Rows from block 6 of the encoder, named by matrix and row number. Rows with one number belong to one neuron. Each number is 128 + 24 x the weight over its row's rms, rounded and kept within 0 to 255. All counts start at 0. Numbers have three digits each. After the name is the row's rms in percent of the matrix's.
# gate: MLP gate (encoder.blocks.6.mlp.gate.weight, 416x160), inputs 0-159
# fc1: MLP up (encoder.blocks.6.mlp.fc1.weight, 416x160), inputs 0-159
# fc2: MLP down (encoder.blocks.6.mlp.fc2.weight, 160x416, transposed), outputs 0-159
gate.268 105:128128128128106128128128198203128128128128161128128128128128128088128088128161128128128105128128128140128128128080160128128128128128128128128128065128128128100128128045104128128128173128128128128076128128128150128098088128128128156128128128076150155202128128170128128128128128074092172128128128128128128159192128159067148128173128128128154085128128128128128128128097128128169128128081128082128128085128128128128128128170128103128128181128128128128067156128104128128128128128128128
fc1.268 099:128128176128128128128128128128128128128100128128128128128128128128128128128128128128172128179176199128100128040158128173128128128128128128128128158128179128204128128179128128128128128128128128128128247128128128128128128128128173128142172089128128128087128128128090128188128128128128128128128174128128128128128078128128128128128128128155141128186128128128128173128128128128128128128128143128051128128128128128128155176070128128128128128128128128128128095128128128128076128128128128
fc2.268 098:128128129128180128199128128164181111216128128128128128128162128128128128128128128128128128128128128128128080128128112128145128199128070189128128128128128144068140128128176128128163128128128128128128128128128128128128128128128128128128128155196128137128128103122128128114169128128128128128128068128128114128079128128093128150128087128128128128128128116128161073128128101128128128163094093128128128104128128128128128128128128128218077128128050095128064128128128128122128128128128128
gate.269 098:128128100128104128128128128128128128128128128128128128128128128128128128128128191185128128173128175128076128084128128081128128169128128128171151195128157128128128128128128128128152079128097108128143128128128128128128128128109128128128128128128128128078128128128156161128078128128162128090128128128100128128058128128128106128168128128159128128114097187128128128128128128084128128054128153128057128164160128075128128153128078100172102128128175128128128080128174128128128067149128128
fc1.269 122:141128128128128128128128163128128128128128081191128128143156128128128107152128048128128128067128081128156158128128128128128128128128128128128128083128158128141114101128128128128128128128128128128099128128128128176190128083128128128128128059128074128128137128128128128128074128128163128128128128128128128128128163128128128101128128170157128128098098087156128128128109128128128056128128128163128082128128077173128128191084080128085103063128128128128128128168128128153128128128128192
fc2.269 140:128128128120151128128128128116128128128128106128128141128101128095112128114128128120128128171107128128128128128128187128128157145142128159128128119166128128128128128128128051128128128051128150128128168111128147173155086128095128128121193128173128128118128128165128128156128091128128128102128080128171144128151078107128112146128108128128128083160128089128128128102128128133055158163095128110103128128128128187236128128123064137128173110128128106164128128128155128128128117134128128
gate.270 108:180128128128128096194128128128128128128128087096128128175154166082128106128167097128178128160128143100128128128196086128128128128192148128128128158128089128099068153128128128162157128128101177128128128128128128189094128128164128128128101128148159128128087075102128128092141128195128100128128128100128128128128128104128128181128105128128128128128113128128128153097179064128128128128128128128128128128128085128168100128128128128128128128128128085128128128128128107160098128128175128
fc1.270 131:094128128175128144128149128151128128142146128128089113080087075166104128096068128128128163156128089128128128151128153085128128172105098173128161100128128152162182128154087128098128128107150128128072128064128128128128156154128128128121128107128100146128128156128128082177128148091128128128128128150111128128128085154128128106117112128128145128128185128128128128128128174128114128139153128128091175128128185178128128128139079128128160128153145166128128128100137128128160087160098109
fc2.270 116:185128128118147128128109128105117128117177128128128092189178137100157128140128104112164104128118175128128128112157138137128128083128128128128128137170061128085096128099157053149158151128128163140111128128128133128128128177128153128128128156141137128095111112128102128108128128165154128076128128128115152128128128079128141128159128161116128128166162128138111163110139066128143128128128128185128074111128097085198104128106128128128128086128128108124128137128103094148128100102128128
gate.271 110:128128128083128090128128147128089128128082153128180128128128128128128128128111204100128128128073128128128128128128128095128128128128128128128169118180160128128128128128128056107160128128128169128128128128128180163128128193094128128128128128128128128128128128128128081128092128128128167092128128103128128167128128101128128168128128154128128128128128128128177171170128128128171170058097128128128128128091128128187153128128128167128173128128083128091093128128128053128128128102128128
fc1.271 101:092128128128148185128154067128092128128128128128128128150128157148074128158153128128118128128157128077128128164094128164149107128128128128128128128128128128128128128128079128128128170128128078176128128128170108128128115128128128128128128155092090128128128128128128128128128128108128128170148128103128128159128128177128086104128128128128128170128128168084128128128128128186164078186128128128128185128128174158128084128082128128199128164128128128128128058128171128077139151155128145
fc2.271 086:128166128128128128128137128128164128128128128149106128128159128128136103162128128128128128128128128162128128128128128098128128158128128128128128128194128128128128128128128004128128128128128128128098128128128176128160128145128128128128128128202128128128128128128128128128128197128128110128128128128128128128128128112128112093078128128128128063128128128128128185128174080128128128128110163128128128128128122128255137156128128098128128128128128128088128128128128128128128128128128128
gate.272 109:128086128128128128128162128128128083089128128128128164128128128128128128114128128128128128128128128128108178128091065128128049128128128102128185128128128173128128128128128097128128128128128182128101128128096166128176128160109128178128128094177128128128128128128128128128164154128128128128158128171128128172168128065090128128180071128128180128128128068128128106143090114128128075106128128128189128128128089128128128128128128128088128128128128128128128128160128094128166128105193128
fc1.272 117:089128128128156128128128128086128157128128146174128128128128113128128128128128128188128128197128101128128165128128128113095128128128128158095086128128128128128128117168128159128128128128128128128128128140121128128128128128128128128128128128128071128128128128096128128128076157128128128148104128128128128128073160128128128128096128128085109128128083128177128103128177104128128128128071159053153128205102128080128128128128128128128068178159128233128128080128128179128128128128128128
fc2.272 126:185102128127106128073076146101128136128128128128139121128128128098128123128128167110128128128054160108128128093140098128128152128159128174128128077180128146122128128128128035116128128128128128128128171128128136165128128128099112128128128128194128128112128128128149094128114128128128128119128128128128128128109128128128123128128128128128128128200128128128131128132128108128128132102071155128128128128093128128246206128138128122128128128128093128075128128176128128113091128128131128
gate.273 116:128128128093128084109128164128128128128071159128189128128128161128128128103128153128152128128080128128158161084128095102128128128128128128101149128173128155128128128128148031128101128154128128097147128148128195128128096149104128128128128100128128109128144128128159128128101167128128165100164150128147128128128128128128128167158128128128149128128128095128153145163101128144128144086103128128128128148100128128230164128128128128128172128128089128073076128128128077150128128128157148
fc1.273 059:128128082194163182128128064128128104128104104128128162205128128128080086128128128128128128128128128128128128128128128128128128188128128128128185128128128128128128095186128090169128089128156128128128086082128128128128128128128128128128099128128055128128128128128128128226128128128161128093128100084128128128128128165128146128128128128128128128128128128128128128128128098128128128128174155128128128128183128128128128128128128157128128128128172188128198128128128089128128128158128098
fc2.273 037:128128128128128128128128128128128128128128128128128128128128128128128128178128128128128128191177205128128128128128128128128190128193114087128128128128108128128128092128078193128157128128128139128117082128128128128128128128128128084128128128088075128108230128128128128128128128128128128132128128074128082128044128128128128128128128173128128128128128151128085128128128128128128128128128168128128128092128128128128064170128128128128128128128128200128168201128128128128128128128128163
gate.276 103:109128086128128086091128128128166128128128128104128128128128196128128128128177128128078128128104094128128128128088128128128128128090128064109128128128128128128128064054090128128178155128128128176128063157128128128128070128142128128128159128128128128128128128128168063128128128128128187128128128128128128128128128128034128128128128092128128128128128128128184128128128128128172128128070128128111128128128128189128128128128128128153128128128128128128128168128128128128128158197128128
fc1.276 106:077128116128128071128083128171062128128128128128128163112128128128174128165128128128128128169128067128128151128128128184128128128128128128128128026128128128128128128079096128128128128128128128128128128080081110128128153128128128128086128128128157166092128128174128128128128128114128128128164128128128097128128128128128197128128128128102128128128084128128128128128200128098128128128128128187128193128128128128128128128128128128128128128076165101144150128040128128128128128128128128
fc2.276 103:128128128128172128128110128128128128128128128128128128128128147089128128128128245105128128128128128092128076128128128128116128128128146095128149128128128196140128111128128177128128128128128128128128128132128128128054128128102128095178128128085128128059128155128128128128128128167083128128128128128141128146128128128128128128128128128128128128188198128084128128065128128128128128128128128037175128128128123128099128089163128128128189151093114128128162128128169177128128128128128128
gate.277 096:081128128075128128128128152128128128128069164128185128128128128128128128128160183128193128128096128128128179094128128128128128128128128128128128128169128128102077128128128071128128167128128128153178128185169181128128128144102128128128128128128128128128111128128128097128080128128128128128128128158128184128128128156088128128128128128128128128128128128128170128174128128128157155104153128072128128182105128128187180128128128128146128128101128128084075128128128033128128128128128128
fc1.277 098:128128140128128128128100128162153128128128128128128101128128128128128128128128128104128184101128128128082161128128128128128128187101128200149128128128128167128190185153128101128128094128079161079128169128128169128164128173128099128128147091200128102128128128128128128128128177128086128128128128088128128128128128128128175154128177128128128164128157128128128128128128128128128128128128197166128128170128128128159128128128128128128186128155128081081088184128128128149105078128128128
fc2.277 083:099128128128128128128107128128128128128148128128128096128128128128128128122128109128128128108156128139128128128128128149128099128128128128128128128101128128128128128128128255128128128128128128128128128128128116108128128128128128128128128128148128128128128128128113128128112084128128128128128128128128115128128128169128150128128128128128128128128128137128128128099128128128128128128128128128128128128146128128000104128128128128128128106128128128148128128128128128128128112128128107
gate.278 116:128128128075101099128167172128128128128083163128128128128128146162128128128128128128156128128069128166128171128128128098128128128128128128079167128196128128128110128128157031082128128153128128099143128149128169128093090186128128128128128108154128128128128128128128128108086128128128128097148165100128128128128128128128128128128128128128128128173128081128152128169128128110128150073128128128110128162128111128204154128128128155128143128128087128057093163128152072142128154128148128
fc1.278 068:128128128079105091053157128128167128060085177128181128096128174128078128128128128128078128128128128128128128176128128128128128128128128128128128128096128128128128128128128128172128128128128128128128128128080091128128128128128128128188128128169202128128128128128095128128128128128128128128128086128128128094079128128128128128128128128113128063128128128128128128128128128128066128075128128188128107112128128128128128156103057128128128128128128128128051128128128166128128128193151128
fc2.278 050:128128128165128128128128128128128128066128128128128128113128128128128128128128063061128180128128128128128128128128128128128128161128128128128128128128128128128128163151128217128128128128128128128128128128128128128128128128128128128128096086128128128057128128073128184128128105128128128128128128158128143128128128128128128128128091128165128128128139128209128128093128128189063128211128128128128128128128128128079128128128052128078128128128128104128128128128179128128054128065128128
gate.279 105:158128128102098128128128128093128128100128128128154128128128128128128090128162128128128166128128093128162150100173128154128128128128128128128128128182092096145128128128128128128128128128145163128128094128128106166099128128128128190128128128164128081128128128128091112128128128191128128103128184081128128072128182128128128128155128128102128128161068128128177213199128128128128128128088106128128095160099090128164128128128128128128128102098102128102128178128128128128128168075155167
fc1.279 131:128128160128128128128093128128128152128158128128128128148128128128128103128128091145128174081128128128159128128209128128128147128128128145128128128128128079128128128164128128128128154128128128128084077128128128128085177117165100108128128128128128128128128128128128128054128056194128110128108172128128128128128165161128154128128128128128105106128116090194160128128155128171128093162128128128128128165074098128100128128128102101128128087128089128128128183128128128217128128128128173
fc2.279 131:128128141154128128128128128128128128204143128081128104128095113178128128128128080112154128100157128128162128128128128128128193128128135128072166090120128128128164128128128193164128128128128144128139097128121107128106171102169128128128128124096128128128128104128128108128128158128138128128174128128128128128103128128141123128128199128142128174108128128128089128128128134173114058128156087142084128128128128136028108145130128128128128128128176128178128180128128190128128128128128128
gate.280 088:128128128128097091128128128128128128047128128100128128128128128128128128128128144128128073128128160128128128128109105082128128102128050128128166128128196128128128128102128144128128128165128128128128128128128128066128128128066214154128191128128160128128128128128148128128128153128128128156128128128128194128128128128128128151128128128128128159176102128128128128128071128128172109128149128128128147128128091128128162128098128163128128172087128128128128086128063128047152128128128100
fc1.280 133:090116084128099136128128128128128152092128128100112128128128128128111128128128154142100128140128128158117128128103128074150149167128101175128128128128198128128152128128128128128073128128128128160128205097090158128128128128082162112099219145128148103128128093111128063128157180128172128128128128128128163128128128105128128139128082128128153128128128147113091084128101128103146178093128128058077148128128128128117128128128128128138128173107165109146128128128115128101128136159128146
fc2.280 122:128105128128128128134128096128128128128140128128123128128128139096128128134128128128125120128141137116128128138139108128146128128128128128128128128110128128128098128128128255128128128128128109128131092128128128128112128128128128128128085143128128128123128128111128128128128128128128128173128128128128113128091128128107128128128128105128128128128128128128145128124152084128173128128128128128163135128128128128000128110120128128190128128107128128152154128128128145128164128128128128
gate.281 093:128128079128128148128128128128128128128156128128128128074128128128128128128128187128128128128128128128128128128128128128128128128103128072128146128128128071099158083128087128128062128128128128128128128128128128128128055128128170166175170159128079053180128128150170201128128128128128128128128128128128128128104128160044059128094128128128151094128086128087128128128128128128128128128128128085128128128128128128128128128128128095128128185146168177128128128128128165128128128128128172
fc1.281 111:112128128128128128128128128150128128128128128128128128128083128128128128128141128128128128090113093128128138128128128106128128128128128188128128128128128106128128128128128128208128080128128128128128128145103128128160128156128169099128154078128178160128128128128128128128128128128128088128128200128205128128128128128099128159128128052067082128128128128128128111128184194128128128173128056128094128128128090157082128083128128128128151128091086082128128074077128128128128128128094128
fc2.281 111:128128128128128098128088088119128128128128161128128090125149159128150128178128128128128138128057169128128128128128128128096128128128105128092128128128128128128128128110128038128186128169128128128128174128129138128165106128128128128128128165143071128040128101128180128128128128128161128128128128128128128128128061120128128128128128128128128128128128146128128128128189088128146128128145189128128128149128118102218098128128128128080128128128128075128128128128128128084128058128128128
gate.282 121:063153128112170128128164128128128088128128128128128128128105154128099128128128128160090128092128128157128128164097145097128128179087128187128128128128167128128145077128110128082128097128128128128128098128128128156128101128128128128128128128099072128128181128128128128173128128106128194157107158128128128128128105128128088071083128096198128085128128128128128128128128128128128128157128138128128162128087197128128128073160128128162097128128128128128128128128159161103128128146073178
fc1.282 148:080128051116128128148128128141128086128106175167128146149102133151128169128104148158128166087128128152128128181099128128102128175077128128128089116128128109128139078115128128128101128128128103128166100128151128096128094161082128150128169128088098101151153140128149128128128128128128189128156104091174120143128139171128109108128161128169168096104128128116128128128128133128128106106101128094128204108145128143116128085147170074151128128128128128128109128128128154128128160128108128
fc2.282 139:178081157128122128128083128128128128128133102128128090128140128107161101145128096066171120128151141107128071110175113149163108064161142128128128128128076151114102159128148158158128148128128180128094128149128128128159140128128149112087136128162145124094128104128084120100128128145128094089128128162090140128128114109128167159150092154109101128128128128144128122128128092128128107128147126179128086128142092109128128128089090128065167091128108128153143127128112128152133102128184128
gate.283 065:128128128128128165128128128128128128128084128085128128183187128128165128128128128128128128192128190128128128128128128055128128128128128128128128128163128128128128128128061128128179183128128128128128128128128128128128162128128128087128195128128128128128128128128128128128128128226148099128128128128128128128128128128128128169180128128128128182128128128128128128128128128128128128128128128064128231128128128128128128128128128172128128128128128161128128048128128128128128128077128080
fc1.283 095:197150166128128128170128128128128128128115128128128128180128128128168128128128128128128128128128087128116163128128128128128128163128128067128128128128128128145128128128128128128128128128128189128071128128128097128128176128128104128128128014128128128160128178128128128128128128160069128128128116128128128128128209128128128128128128128088128128128128108128128088128112128128159128147085128128128128128128128191128214128128101128128084164096128128128128128078128164128195128128136150
fc2.283 076:128128128128128128128128229128128128199098128128128232052128128128128128128128128128128128128128128128128128128128128128128089128128121167128128082138128128128128128128128128180128128128128128128128128128128032136128096128128128128128163128128128128128128046177128128128128161128128128128128128128128128128128128128128128146128128128128128128128128128128128128134128173128128084128128128128128128128128085242128128128145128177128098128128128127092128128128128113128090128128128066
gate.284 111:099128128128128128128128128128128128099093155128168168128128157158128128128128128128128128128100128181150128128109100128097128103128182128113128128166128163128128128128154047128128128162128128128128128128128174128082100160128128149128128128128128128128128128112128128128128150128154174128166128128128128169128128128128128162153096090128149128192128128128128171195128128091199128098076128128128128174090128153186128148128128163178142128128088128066080128128128060128128128128128128
fc1.284 066:128128128128128128169128151128053158128128128093128078128128128128128128128065087128128167204128128128128128128128128169128128104128128128128166183128128128128128150128171128113128128074128128091182167128128172128204128142128128128189128128196128128103128128128128128128128128103128128064128108128128128128128128128128128128128111128128128101128047128128128128128075128128128128100128128172128079128158080128172128128128128128075128128168128128128128128128094128128128128128128128
fc2.284 067:128128128128128128128128081128128128128128128128128128128128128128128128128128128128128128128128128128128128128128180128128128128128128128128128128100128128128128128128128255128128128128128128128128148128128117128148121171128128128128128128128128128128128128128128128128128128128128152128128147128128128128128099128128128128128128128128128124128128128156128118128128128128102128157128128128128128128118128128000116184128128128128128128128151083186146128128128141128128128128128128
gate.286 081:061102128100128074128128128128128128128128128128128185128128169166128167128128164128128154128128039128128171201128049128128128128128075128128128104128128128128128128128040128128128128128195128128128128128128128128128083128128128128128128128128128128128128144128128128128128128128128128186128128056128128128177128128128128128128128128128128128128128128128128128128128128128128162204128128128158128128128168128128128128128128128128128128079128128128128063128128168128128128203128128
fc1.286 106:101158128128128049128128128128128128128128128197128128128128154128128160128128128128128128128128128128173128128118128128128128181159094128128146128105128128128128128128128105128128128128128192057128128102128128128203128128128187128128150128128172128040128128094128128128086128128128128128073128087128128128128128128128185128128128098128128128128198128128128128128128128154128128128128128128128071086128128128106128128128128128045128128128128128128128128128128128128128042185128128
fc2.286 104:128090128128128128089128171128128128128128128128128128064128128128128128128140128128076114128128128128160110175128128128171163128128058082128090128128128082128128128128128180128128128128128128153128128128128128128051128128128128128128128128090128128128128128155128133128077057128128128128128128128128053128086128128128120128128128128087128128128087128128128079197149128128128128128128128149128128170128128128128097128128128128219060128128128128128128128177128128128185186128146140
gate.287 091:052128128128128128128128189185128128057098128128128106128128128128128128128128128175128169071128095128128128128128093128128128128075128128051128055128168090128189128128170128128081128128128128091128128128128128128128160128070180182128128128176128128128128128128102128128128203103128128128128128128179128128195128128128128128183128128128128128128128128128128177128128128098128128107080128128128128128128128128128128128128128128145128128128128128128128128128086128128128128128128128
fc1.287 107:128128083128128128150087128128128166128128128128103128128128128128128128128128128128128086128128128084128128064128128128128128128141128170114128109128112162128148128072073128128128142128128128128106128128128128128128092128128128145128128128191128039155128158128128128128128128176128128089128128087128077156128143128078066128128044128128128128128128128128128128128128128128128193166178128093144145128128128146128128143191128086057128172128128128128163128128137128086082128151128128
fc2.287 114:081128112128097128128145128161088128128128146128128128180128128128128128128128128128128071128128128128128158128128128128128087081128139128128118128128128099128121092128128089128128128171128067130099097183128128074128128128128205128128099186099128128198092199128128169128095128128128137206128128128102128128128128148128128128128128128128091128098128128131128105171128128128194128128128128184128128128128152128128128128128122128128128128128134128128063053122128101140128128168128128
gate.288 075:128128128128128169128181128128128128128128128208128128128128128128128128100128128128075128128128128076128128128082128128128128128081128128159128128063128128171128128128062128128181128128128187128128128128128128128128128128062128128128187075128128128128128128181128128091128084128128128128128080128180128148149128128128087128090128128128128128109128083128192128146128068128128128128128188128128128128085128128128212128128128128128128128128128128128128128128128128128128090073128128
fc1.288 090:128128088156128099128149128095080160164128167143128128128128128162054128128128128128128128080128128128128128128128128169159128128128128181128093128128128128128128128184173128128128156182128128098128083105128128211128128128128128128128128181084128128128081109043128096128128128128090128128128128128128074128128128183128152128092128158128128128099128128128128128097128128128128128128128128128128107128128128104128128128128092054128128128128147128128128177177128089108079161128128128
fc2.288 095:152085129128128128128078128128128128128128128128128128038128048128193128177128128128117154128073128128128128128156128128128128075121128101128128128128170128128128172127128033128128086128128177128128128128128128128128158128128128128128128072128128128168128128128128128128128128128128128128128128128083136128128128166128128128128161128128091128115129128128152089162128128136128128084128158186128128128128090128214155128128128128086107124128128128128128128128128080128191170128128128
gate.290 114:128128128086128128104087128104128128097099128155202170128128145176128128103160173128128128128086128128128128128128128128128128128128191150128128128195128160128085128128192128128128128128128128128128128165128161128128085142097128128163128089128128128128128128128128128128086128128181128128128164128128128128128128141110128128128128128128128128166087128128162163186167128128128163095128067103128103179103128156184178128176128128142153128128128128091099128103128063128084128128128128
fc1.290 097:081128101128128128128128128128128128128128128105105190128139128141128128175152162150155128128128128128128128128107128158128128128128161087128128128128166128128128100128128128178180128152128128163128128128128097067104128128128162128128128151076100066160128128128128128128138128086128175164128128128128128128128128174083102095128128128128128128109107175128128128128177128101128075147128054082128128128091128128115128128158210156128071128128175180146142128128128128128128184106128128
fc2.290 081:128128128128088128150147157128139128128128128128128128128128128128128128128128128157128128128117128128128147128128128128128128128128128128128128152174128128128128128128128000128128104128128128128100128128128152128128128128128128170128128128147136128128128128128128128128128128128128128128128128128174128128128142128128128128128128128128128128128089108128128128161128128128128128113108128128128085128128128128255155128128128128128128166128128128056125128154128128128110128128128136
gate.291 105:085128128105099110105128191107128128128128169142156128128097128164128103128128157177153128128106128171153165128128128080128128128128128128087128107210128103128104128128128043074128128128128128128185128160128164128128099128128128128128128109128128128128128128128128101128088128128128161109128163152128101128151128162128128145128152128128128162145128094128128152186128128128128171077128128128128128169101128128201165128128154128128180167128128128075108099128128085128128128128156128
fc1.291 080:208157128128128128128128147158128128128128128128128128128128159128128170128112128128172128128128128128128070128157128092128128128128172128128128128128128195128128128155128128128128164128128198100128166128075154206128128197128128175128187128178128159175100128114128128147128128128128128128174128128167128128128128128076128128109156141128095128128128128128199158128128128128128128103128090180128128150128128128118179128170128114128128128161092128128068128128128128128128128128128128
fc2.291 071:128128128128128128128128128128128128128128128128128128084128128088128128128158111128128128128159128128128128156163128128128128109128128128128128157102146128128128128128128255128128128128128128128128128128070128128128128123128128128172128128128128128105128128128128128128128128128128128128128128128128128128128128128128128128128128128157128128128128128128128128128128128146128196159128128128128128109143128128000128128128128128105128128128128169138164128128180133092128128128128128
gate.292 082:128128128128128128128128128128149128128128128077128169128128128128128101174128128128216128187128128177128128061128128128128183084128128128128128180128128128128098128128128128104128128128128211128128092180128128128128128128128098128128128104128128128128128099128061128128095185128128128167128128128128181128128128128128128173128128128128128186128128188128110128128128128128189128128128128128128128128072128128128159089128128128128128128183128128128128128128047128073128128128128128
fc1.292 100:128128128128128063128114128178047128128160128128128128195128128128128185128128128128128110096151128128128128128128128177128128128128128128157128071128128128128128128063157128128128128128128154103076128128128128128128128128148128097128128128128128128128128128128128128128187198128172128128128128103128048100128128128128128113195128128128128095128128128078128128093181128073128128128157087128128128128128078128164128128128128128211128128128128128128128094086128128128128088128128128
fc2.292 109:128128093128128112128128162128128128116128128128128128186164128128128128140128128193128167087106128153128128128128086128152098128128128128177128128158128128120128128128128054128128122128128237128100128128112128170128156128128128141118128100128128128128077128147055128128128195128128128128116128112128133128128218128128147128128112105128128182162095128152128128128128113128128128128128128128128128128128128128190128128128122128128128128128128170063128128128103079128128180128069128
gate.293 099:128128067100128168079128128128156128128128128128128115128128128094128162128128086128128128128128200128128128128066128128128128128128075094099128092128109056063128128128128128128128128128128093176156128128128128117128061074168128128128128128128128070128128128149128128128128180128128128128128128128160128157109182128128128128128152146128128158100093128076128128128128128128170128128069128128128128128092128128128128128128128084197128181128096128128128128179128128128128128128128177
fc1.293 123:128128128128128173128050156128187128128128128128128075128128128161222165083128128128128153128128178128128128128128150080128128128128167128108128128167104128128116179128128128128128099128128152128128128128128128103128128102128091128128128104128128128070128069128194150128128128102128128086128128128178128169128149081128155128128128076152128167128128128128128167128094128053128165128128152157128098114174142128109128128128128128128174147146108128128128128128149128128128128128092128
fc2.293 126:124128107128128114128128128128094128128086128100087128112128128128128128177128128182091089208151128146116138128128174128157127128187128128143128166104128128194128128162128210128128128128078105128128161128128128128138128082128128128128128154128116128097128061141128204128168128128128128117128112128115128078128128128128067128128128128128103128128128128113096117115164146128128128128134197128128128128128128128086086183128059128128128128128128165128156120128128128108128128128128128
gate.294 092:128128085128128128128128128066128128128128145084128128128128212128128128188148128194128128128128184128128128104128128128071128090167128128088102150128128128128128128128105128128128128128128128186128081162068090128128128128094128128090128128128128106128128128128128128128128128128178128128128128128128128128128152128070128128186175128128128072128128169174128102128128068100128102128128187128128172128128164066128128128128128107128128128128128128098128128128128128128128128152128067
fc1.294 113:128128155128197089128068128128128128171140128182128128128144188128128161128124128074128128128128128128155128128128140128128153128128128128128145128128090128107128128128128128128128128128128098103128128128176128128128128128192128128128128128128128128128128203128128128092128128160128128128128128052128080128128128110159128128100096128128128115102128128128128128128128186189099128128183159128128071128161174128128157163128128084128172128128128128141128128128071140173193128128128185
fc2.294 113:128079128128079128128195152128142145152128128093128128166158128128169128128128143172109128128128084128128155128128128161128128106128145158097128128128128128128160128128128056111128128177128124057102128128103150128128128128128128128128128101162128117145088128128128128128128177128128100128128165128154133112177149128128148128149177128128183128128118128128128128142128117102128128128091128039164128128103121128169172128128128140136128128128128174062083128128128153128128214113128128
gate.295 107:128128128105128128128154157128128128128088158128201128128128128128128168086128156128128128128090128152128148128128128128128128128128128128128128128175128148128128128128176054078128128159128128095128128160128172128128128128128079128128172128128128128128128128128128128128075171128128128102128128128128128128128128128128128139128128128128112128128128070128152128227167128062154128085084128128128128153128100128184188119184128154128158128128095128128095118128128051128128128128180128
fc1.295 082:128128099128128128128128128128128128128128128065128128128128128128128128128176163128074083210128128128128128128112128152128128090128128128128089194128128128128128128104128128157128128128128128128128128117128073128128128128128128128128128180128128086158128209128128191128128128128128128128088128102128128128128128206171097079128128128128070128128128128128128076128128128128128128128128110128181128128128128128128128128128221128186128169110128106128128128162128172128128176128096128
fc2.295 075:128128128076128128128128172128128128128128142128128158128128128128128128128128128128128128128095104128212140128128100128128128128128128128128128128128128128128128128128128000128128128128128128094128128128128166073128128128128128128128128128128128081128128155128128128128128128128128128122128128128128127128128185128128128128128128128128128128128128128128128128170128128128128128088128128128128128128128128128255128128128128128128128128128128128075090128128128097128128128128128128
gate.296 067:128128128128128128072128128109128128128128128128171097128054128128180128128078128128128052128128128128128128128128079128128164128128128128128128128128128128128082128128128128166128128128128128128128180169128128128074128128128128128128128128128128128128128128128128080128128128128128128128128128128062128128128128128128194128128107174128128128128128128128128128128183128128128128075191128128128170128157128128128128128128241128193128128128128128128076128128032128128128128128128128
fc1.296 078:128128128128128128128180128091128128128154168128128128128128128128128053128128128128128128189128128169128128167128128128096128128128128128074065161128128128128128128086128128128128072175176128128128128128128128156128128128128128173128128128128182128095166128128128128128094128128128128154128128128205128128128128177128155075189128128128128159128128171100146128128068128128084128128128128128128057128128128128110128073128128081079128128128128128128128172128094128128128128071146128
fc2.296 072:182128128128128128128128128128128090099088128128097128128128128128128040128218147128128128128128128128106128128128182128128128128128128136052128128128128137128128147128128069128128088128128128128128097128128128128128168128128195204128128128128128128151128128147128128164128121128128086128136128128198082128128128128174128128128128128128128128061128128128128128128128128128128128128128079128128128128128128091128128128128058146072201128163128128119130128128128128127061128128128128
gate.297 122:108128097096128107128165155128128128097090165128196128128128146181128128120128156128152128145090128172128128093128128089128128128128128128095143128208128128128128099128177034105128128160128128128163128167128164128128095152128128128128128128128128128128128128108128128128094160128128150094128151100128128128128128128128128128128128128155153128152128084128151155150128106128128152102128114128128151180128128128203196128158128128107147171128128128069090112150128059128128128128142128
fc1.297 067:128104174128128128128022188128128128128128128128128178128128128128128128088128128128128128128128094128063075128128128128128128174128128128128128128128128166128128183128089128128128168128128128128128128206128128128128128128157128128090072128128128128158128128128178128128174128075128128128128128128128128128128095084128128128128128150162128128128128128098096077128128128128087128128128057128128167128128128190128128100128147128180128163128128128128128128154128128104128128166089080
fc2.297 054:128128161128128128128128050128128128200174128128128128081128061128128055128128105128128128128128128068127128128154128128185128178128128128206128128093128130128128155128128177092128128128128128128128128128128109128128128128128063128128128128128066103128128128128128128136128128128128128128128128128128119128128087128128128128128128062128128128128128128128128128128128179128128128128128128128128128133128128187076128128128128128188128128128128149146228128128196128128149128128128128
gate.298 094:128128128128128128128128128128128128192128190128128074128128128128128128168128128062128128091128128179128128128078128128128141128097128128089128128128128087128128128056128088081128128103128128128128128128097128128067128087181128151128073128128073098128168128128128086128128128128211128128128165076128152165128214150128128128128128152128163128086128128128128128161128128128128128128128128128128109128128175128128128128128128128128128128128128128128128184161128128152128171128128128
fc1.298 109:128092128128128128128097081128064128128128128128155179128158128128128140187128128128200119150165153107128180128093050094128128128158128112128128128128128128128091128128128128128128128113146128128128039128058128128096128090109128128184052128128128128128128111087128128098128092128128128141128128128105128128166128128128128134128128128128128128081209195128100078128128128128156128128128128128128128128128128128128128092128128128128150128128128109128128108128128128128179128128128128
fc2.298 132:128128128128128128128100128128128128144128128094128128128128128128128128155173128161128063155120128185133077128128128128128159102128100108128128128198128128112128128128086102157233166128128141128128178128110106128128081137128132105107207128128141128083128128147106072104128128169128128128128111128128138141134106059114128146128140147128128149141128128128128128128128154128088128128128160131105128108128093097155117128093079128128114150128169168128114128128127114098158071181128128
gate.299 079:083128128128128128179128128128087073128128159128128128128128188128128128116128128128128128128128128128128128191128128177092128128128057128028128128128128128128128128078128128088128216128128128087085111128128128164128128128128128104128128128128128128128128128128128128173128128128162128128128063128128128128128128128128128128160128092128128031128128128128128084128128104128128171128128182095128128128080128128128128128128128128128128128128128174083128085128128128128128175128128128
fc1.299 098:128128128128156128128128191226128128154170128128147175128128153128175128128128128128096128077128108096128128128128128107128128128128128128128128128128128128128128128128128128083128128128128111128128128168128128128128084128108055128128128128128128128128128128157128128128103128128153128128128128128128073128211128101128174149111055128128165178162128128185128128128128128128128164128084172128128128128128128128128128189128128128091128161128110079128174193128128128172128128167128128
fc2.299 105:076128128128173159128128128128081128057128133080128149128163177128128128128128090128128128128106194142085128166128128129086123128152087128128126128128087091128128128128116167128128128128128128128128128128128097128128060128128128168128080128128154128166128163128128128151128117128128169128156128158128128128128128128116147131128128128128128128128128112086128128082075128128128128128128101195139208128128170128128069162128128135128128169128128128151169128128046128128115128128161128